Rows from block 8 of the image encoder of a small contrastive image-text model, named by matrix and row number. Rows with one number belong to one neuron. Each number is 128 + 24 x the weight over its row's rms, rounded and kept within 0 to 255. All counts start at 0. Numbers have three digits each.
Before each neuron's rows are labels from the 100 images, of 14976, where the neuron reaches its largest size: "responds to" is what is common among them. Only what is clearly more common there than usual is listed. The data: simulated fluorescence microscopy of cells. In brackets: how many of the 100.
# gate: MLP gate (encoder.blocks.8.mlp.gate.weight, 640x160), inputs 0-159
# fc1: MLP up (encoder.blocks.8.mlp.fc1.weight, 640x160), inputs 0-159
# fc2: MLP down (encoder.blocks.8.mlp.fc2.weight, 160x640, transposed), outputs 0-159

responds to: ring around the nucleus (95); green stain (71)
gate.567:075131116128177124128148086108115111128139160140056131128128131093110147128087128085180128129127068163089106113146128061128168129128128154128128145133167157143129128128128122128124128129141128157098132175140128156128128127163128112123121128128133135112128115166138128091128129130110108128111103158203121170127126169133128170125093098142128158122098150128097178106109128124128083087128095103096122128127082132128096155145158092128082148130128088141145129159135126128151099127128128
fc1.567:127129157128109089150181109173162135128065111100166128155134145074093128127124128156135158103128131164128106127136155137118064110127092088123146128153171136164148076129172120112138110126089173129113174151139132156095127128119160128143104128081118153101157132125098128163128128129135128181119132149129128129095127081128145128158119148136115131128128102128128105126170122128046146130148120123162129101128128106128128149128128117134177139119142127174128128148141153128128119128076108
fc2.567:128107128121111136088109131113163148133128140128160160141128150134134151089128128098128128140148125128133134128057124128154146061121147155124085138146132124086145156124117142148088118166164128117145097163118177120145148119191142136145165141145136113125123128122169121128109128080118071128083137145119136111140128105133128128129148131140089128125127087192179128159139153128128128128125112143164087154155152080121083122114113091105145102091115153101129089095128124113084167128129153

responds to: dim (81); membrane rim (62)
gate.170:117131128101164107150143117130128140121125080089131140120151117124103122124115102129109133087128128129117168101157131170110127106117110111128141127097192150138131097104161071122164128128108143169138139116128128145082128175081123137168128141105128131111139127141118128128112129133164121141141128071146084151126122171128139142126200128121137196104128128132126136090097126128100140120148107098131101121143128176116129124132128206140133118123172055133115106153181123109139118117135128
fc1.170:128132178128152111148168174179163131130103115123132128113133108121111119111078113107096126128128129146128172106156155148119088128128111115083085138113144128140128126092175110128139101113128164138156141100166163140105158122125128132165114152128111128118128080148113105185114151128184135175143147100137128139131145137077144135161128128122128150092114102163150125120085128113108150195144096128183103114128128152127114106145157128150145119141148114128108105183171101101151127118116154
fc2.170:122154111099157121134130126136120106111144098127146128092102132129128101159122128139145146142118130128123171061146145120120160171108107147163182123128152151140111144115144099149149120069054118147099121121092098128111155143097060077147158096113120128076169096160143128121142170180141152113147137107113131158106116129154094155136158146095128131132163149103096128120107124162128116128139124098121161103107124131119128109169117144105109100128128099128128131162139128147168110145146152

responds to: dim (98); membrane rim (71); green stain (53)
gate.635:113140123109146062160149140152097128133090128116128127131156128141126144158127128135113142128128118139115139123139146126119102130123098100149146121128156206128110126072178076135138125105117146148121127093129128132119147128099114126146141118060087102126176084101128136128128143131187156128195130049100125151117104178138132127126147084113128134128129110077128122107080128130103128113128090113139134119122117160128153110128139134127124083144134075128128134149144120100154156098121151
fc1.635:125130101128128128128128128128126139141128142107068093128128150142128140175147179128109164198087122128128099130099095118134144141143128166128128128140128083128152174159156149151128181118134120128127128135106058106128110134125128110109200098126128103145113145147127162054164128095102143094128089139130128124128128128158081129099128128154102115135134204100144125131122106128155075086128128128116128128149122098115128141147135128098098115163128128132115156116140138145128129177134112
fc2.635:144096128133130108154096139094145128127114164165170177128136128128128146153127140142147133079169128136128066128128133161132040128128135128093127128120136128106124128104135128128103107128147134077155109128192145128156157045138141143121093139128128118138142128076124140149133128112128119137120132124128171106130128104123173114131128117156133107128128081128177117128108128151059148128128159096177128137148136089128105128128128138131173145109100149119098121082128149115149128110084128

responds to: dim (94); green stain (72); membrane rim (40)
gate.420:122128117114160120128134109145124135128118151109101105138154137149152170109133120128111170066110125152128184110128154128113111117106127134139146105103128143138092109103138128148144128109104107156172135173115130106128170145128112128110133139094148131131137078129138128111127133120153138126153151077128098128108072173162128114174179110087146166158113137119106119113105123089130143096128131164112125110133117163175111159181167187155120075126139119124132132143138109113115081112139063
fc1.420:146117114119155124077104103107090150128113128157119104123118163147136184094157109100132137083158143128094178128149091128146128146144127149141124119131108120103120128152112172125075142108128067077152129120124112103130141182147102144051175098128151155128083142128128138128131144115088128080128132104128132084139125169136133109128115125153137131159096177145160136129120126108145141133114135166121117105152149128128128164169120137128104128125103143142128151095120130125107070089113128
fc2.420:122037128129087115126152122128072170128116104138155145124153159128099158119139117117128132096138095102102122136124151125138083124169127128103102159167128112084128135142109125120170128154158145115168111155147180128092128093137147158110128175099128096143128196091107138128127129057111088108130123072124133123128147127108108135109106128143084128125134128128129128136176128122128145138124137151128128139102150112100103117128128181124174127128145147108160145128158118089128128123146119

responds to: ring around the nucleus (89); cyan stain (87)
gate.139:083160076120142108089133122140132069145150155105097081161121163143125174118128149141146179139118086137131091127109128112168157149077120145167145066147125115135144149156128128134119157117128108147140130137099097128150128090136121109123144094139141130119142133173154163124128091123128162106134102126120125146104121137162082150104119150109128151155128146117100157133128163153137105104107132128103146162085072142171151141139143127062085103128120128101144137125142141153101128140145121
fc1.139:081136127169128128128128101131142097142164128150101109131088155150131149128147129125144162133111110145086121105113106080167142166128145131137131107138126128115084128128131128157088175124139128128108103164087114113155120100164124108128146106165143108136128148165148191069175114113150133106128102120116160106087094159175096114069162128128078140150121172128116131129128164153133103124141113170114134128086124128166137130108125097111081124160126128095128128128110128140128122143141077
fc2.139:164101160175078134128112152088144132119128119196164166128147097128128138109128139098097117184128161128143068130109101128128112128131138104092128178164128079092136168164111114128096154133145144068117131127128170119135069060125128147147113130176156128161121122124149125126128107116133114104091101130116145085172173091115135146119130135160107107128132125143166131155139128128132141133128092128128128128119159128124139149114155126128159142096123152117145113128110111128166137130106126

responds to: dim (97); green stain (71); fragmented nuclei (35)
gate.124:117140128153202087101178128128128102128112116112129158128151128107125128114107112174097155131128165128094128128163177162105111148103108123128128120128165175128128105072125082158139116097080132153101128106121089177128132128128105124128152128129105113103103087127128172128128156181130189184167128128093128191098128117128128117131138117121112150109143128118096123114128121128145143136128148114128134138102124133091128113143152151104154128106126111183147104152144090148162128128132152
fc1.124:109128145096163102128125139147136121128102111076132154142128097127128102143128124176128137111156159118085109090153145154104109122128102119138140115156137173128128077100131085099128093116116128132128132105148128181098128092128101131194111103107093127125174107115084128160147143153128147143166128067150128139112128109078131128093181094111128128104128109128099128128119135128115128127098118101141146139128169151090128095128116180142164120125145127167122120193153117097154128111161128
fc2.124:141128128087138128171133128107128150128087077119182128128165131128169107143133128122128128128161068128188108101107149101128120188128128148127137146128131128130128142119144105128107114128125191128136120068111128167068128104091123096184093108128128128142144103128128175128128128119113136128128128084128128099131163129161123143128162163128128128160135149098128079111094140146097115113152128126153099122108128128112187096128141207128128115128107109084113118128153117123120163128117128

responds to: ring around the nucleus (95); green stain (82)
gate.176:106128128117173150128115155139132114160128082107139110091082162128128128167150162132128130187085113158107104105170079110134120128119123159128143106137168109128133145159157138138128194128128104128135144128093093101139126150129103133128130095166133136143128155130119128105128128122082120103161106111128121128117128128176137147093135118129108154135149143123108128104128172137133128077128128128121173118128075168128177155085117128148092185140128128146118135129155058166157091150140127
fc1.176:128121165128148128128101157153124128133128197084141124155168135115147128090128128150166128067141146128228132128134131132148137119118150128180128096108133128128128123128108132128128093128140128128136149132130173128128134128128157090128118111100120128128128075128176131128148090099197128162169140128128119093124107137106128128162143128114128128128116128135123145144124053128122176123123169130126109128128128081128122128149136143102164067128171147128128128128112201108124134124128128
fc2.176:093128128149149128075128128162139128138097128103100128142096128152128163145128079109130168144109128143128128128128138100149153111128092129146143130119128137139155093162163153112175116084086098128168128155129128102156166110117084101137128152128124127112128108102121128139131161126128188155176128102128130128122128207194128117144158112088114123143129135105187088106128128117128128128117128138139119087146128153153128155137128128100115103200175128119133128139139105087099128084128128

responds to: dim (99); green stain (47); fragmented nuclei (30)
gate.292:100164115138144108117150091138134125128153128128117131114125177174128129128164122152138159138136097142095128105172130133149098128124122128128107128128144128142128134106146116137141116078077128180150128178078137150139165128092105128115142137071132128125128128205128140074128108163159149122123128108077137158117115175145126128159203126106132180128108128128098147109128128125124114078119116128128128091133117164127115153183107178143128116143135100128128113128132128175131091104128145
fc1.292:128128146099128107133164149163128129128075128128129120124128081097120112128114132125103131128163128109124141098146154169079107094103123070080120128128142128137139128111153110063128080118128168128128170099140175128113166133092101128209071149101113142102128108089101128193110128155128128128123133116151128134113128128128182138134119126118128166101128113160122115124077110138128157146111112117187130126164160130087128128097134128128146144119158111143128132140114105100128137105128137
fc2.292:123187120140128115122128174128170096128128148128128069122144100088132132139128128175128128144128128159128203113128112131147135124066127103134128128089128160128128102088132128110138159128128137125131185083128101166093128163128109119104136111090128126128132128160128139090128158169111128125142128125128136143092128125197124128151154128128166156128128156134128170085104160128160128132128106152128187092126083128129111128127114100128044128128108131132143128128104087140143103152128128

responds to: dim (91); membrane rim (65); green stain (53); stain: cyan (41)
gate.198:120164148084163112138160138158128176121128153109113125130128139117147160128105119144128164128129115162125146122137154157071113117128071156125140104077128130139146132109127105140159128073100133136149160103138112147105128123128128110146121140094100124128146083158129102142112203129130185128179128108124085133104108169123159097156150089105145135107097128120121135052126132132127144127154119118155115092114124158113122157149145130173126133140137071138128090128151099119122103109138097
fc1.198:134161128108112099142134121147153157133128096097128128097122073123128128128106128130112136123128128115128171106145128154119085076127069075124091165095147125151137109097174099087132109101105112178128143128146163164122128145064128146163118170102120108123128111130128109203109166128128140136177170128128083171113128130129138128128179121121137128114142128104126141110111087155091162179141144121112119128110144128128128128129118142128145108099155128151141128143155102088103120111139163
fc2.198:104133150115139118134190113177136087096144132123149113118130116170129094108071088175126138117093141128130135114149138127128114122072128129138149109155134122137161128180117119128128128105086128158154122126109134145071140118087096140125106134115144107074128123199109132136122129169138126129134127082130088157116128130158140139083161126100128167154105126148127173087128128163128134154155128133114164118098122173140111128130128137167115100122151090162147150146128087156108129110133160

responds to: ring around the nucleus (97); green stain (82)
gate.592:112128128112158124128151128163186128122131115124087119080128128128128128127099181128104116128127122104128125101128129128116127101126131172128128128128168134128110128128136128128142137141104195122118112107128090128128128128103094132128194128128128116081176177128128120128128128151113176126137102098101128139084107170141137140148177128076122169128143186128096133128115176129128121128142138085098138118128051183128128107107128100164104144198135124128124165128175128128113135145128128
fc1.592:128114088128128138120073128129128158147128154149128069128134169128132128128111115164185128139128144127128128194074116118151138144086153124170128128119063092128128172151092160120126128128128085107142135128128165123169169128128128128084086113141138152129103151105128128128158076075128098123131128157147128124149128080154108124150092130128130128137135150128130157131112086093128128066073148128107128091128121135159128131128128128082114120080149171128128128150130128149128120148128128
fc2.592:090108128128128169139100179135181164119127132137104128116128128124129128088128139069125128128119128149132146131128113128139115127128118128128100108110128128106181120156128190145128146153137112128143178108172128102124146084137134128125146174103128128128120095106119062123153126050125128128128108130144134131128132151143165089128128074128089133166091120145131063128116092124128128146139130123133114130134103095140136141105138128146100102216132139084128138115128142115102102084102098

responds to: ring around the nucleus (95); cyan stain (88)
gate.20:119156118110132128145117123114127128141155128123094109107128147129127168123124128136152176128115090128126114162128083128133128150104157157128116115121165128128144129132103080188130173114140161115115127167096095146128128129159111112097167148140143128095104128129126161095145138125115132084143123112148088128079128153201098140128125067123085177127109162114128143128110159110128067104128115128078134119130128128142109128128074185128122143116101118116159138167169128120105088117121082
fc1.20:159128121132157105148164160154129094143116128151128127135125128130128169156073128108147093177145141123106137121140144157099135128116128080146077188131174075159131163128128137125116128127151116128123127155128128151147025144128139131104126128109128116128115127128089124114082135159128139128124137153128121128128120109125129129122117143128099129103106128084104128147148132128190110121154149128056157150087144175111076102127128103128128129083147132133146118132133128161183164129125128
fc2.20:164146144146123158127128143118186095144112103169133118128103123128128105116112163128128115149151131126128142128083128111100135116131144081107108163107132128146153147129094145113149128122134128095092183146149106128152049121150128091128178083128130123106110156136180094168120120174075109174128133156115128128151128082128107128114088128128128122092146128104121135128128114135096050131128128091109149128118118142128143093097128094108122180170145120110152138124111138142156116162117140

responds to: ring around the nucleus (69); green stain (62)
gate.570:089128092128107117112134110162143118140127131128107139148154139108128128107147145174142129122123101078128117134128131128148128161119135115128191041165163127100129167106128128195135128113099152136103147128098109128133161128149128123128169128131153137137128059150177138115179109128145146152128063059151140174109095131170128112166169124116118139158131128128102119099128141121139128128123128126143117128128101128128129130140115128130114127170128127128124152115154108105077088141171110
fc1.570:102112171128138138127129157097150128142094128156128128105133127171109142086128132128128130126128128142169128089128150179087114087128137106091118175132103128168162152115155166128139151128128097155159140128100105092128128095079119122091084141128128128124170128128110128152128092083128112080128191187157128118124132128085145095118132150128128082133128159154132105128128127128156126150128109065128129115152137128128117128128135128128128128114181184086128128128116140080128111128092176
fc2.570:147128128128144139130128127118128090133109110171134128120110130128146113128158128159128128170113109054138128096130157058127072141131128128114118127128146104174134163164128128128164128113068150128083130117086138130122125168117087119129127162171133126126069153128111137128128126148115147128143119128105121111128128110128154128129164097135113136130158128094144088079164126097142104169147128138128146084134107128095128077121124105155128168145119124191128121109089115182171128132128173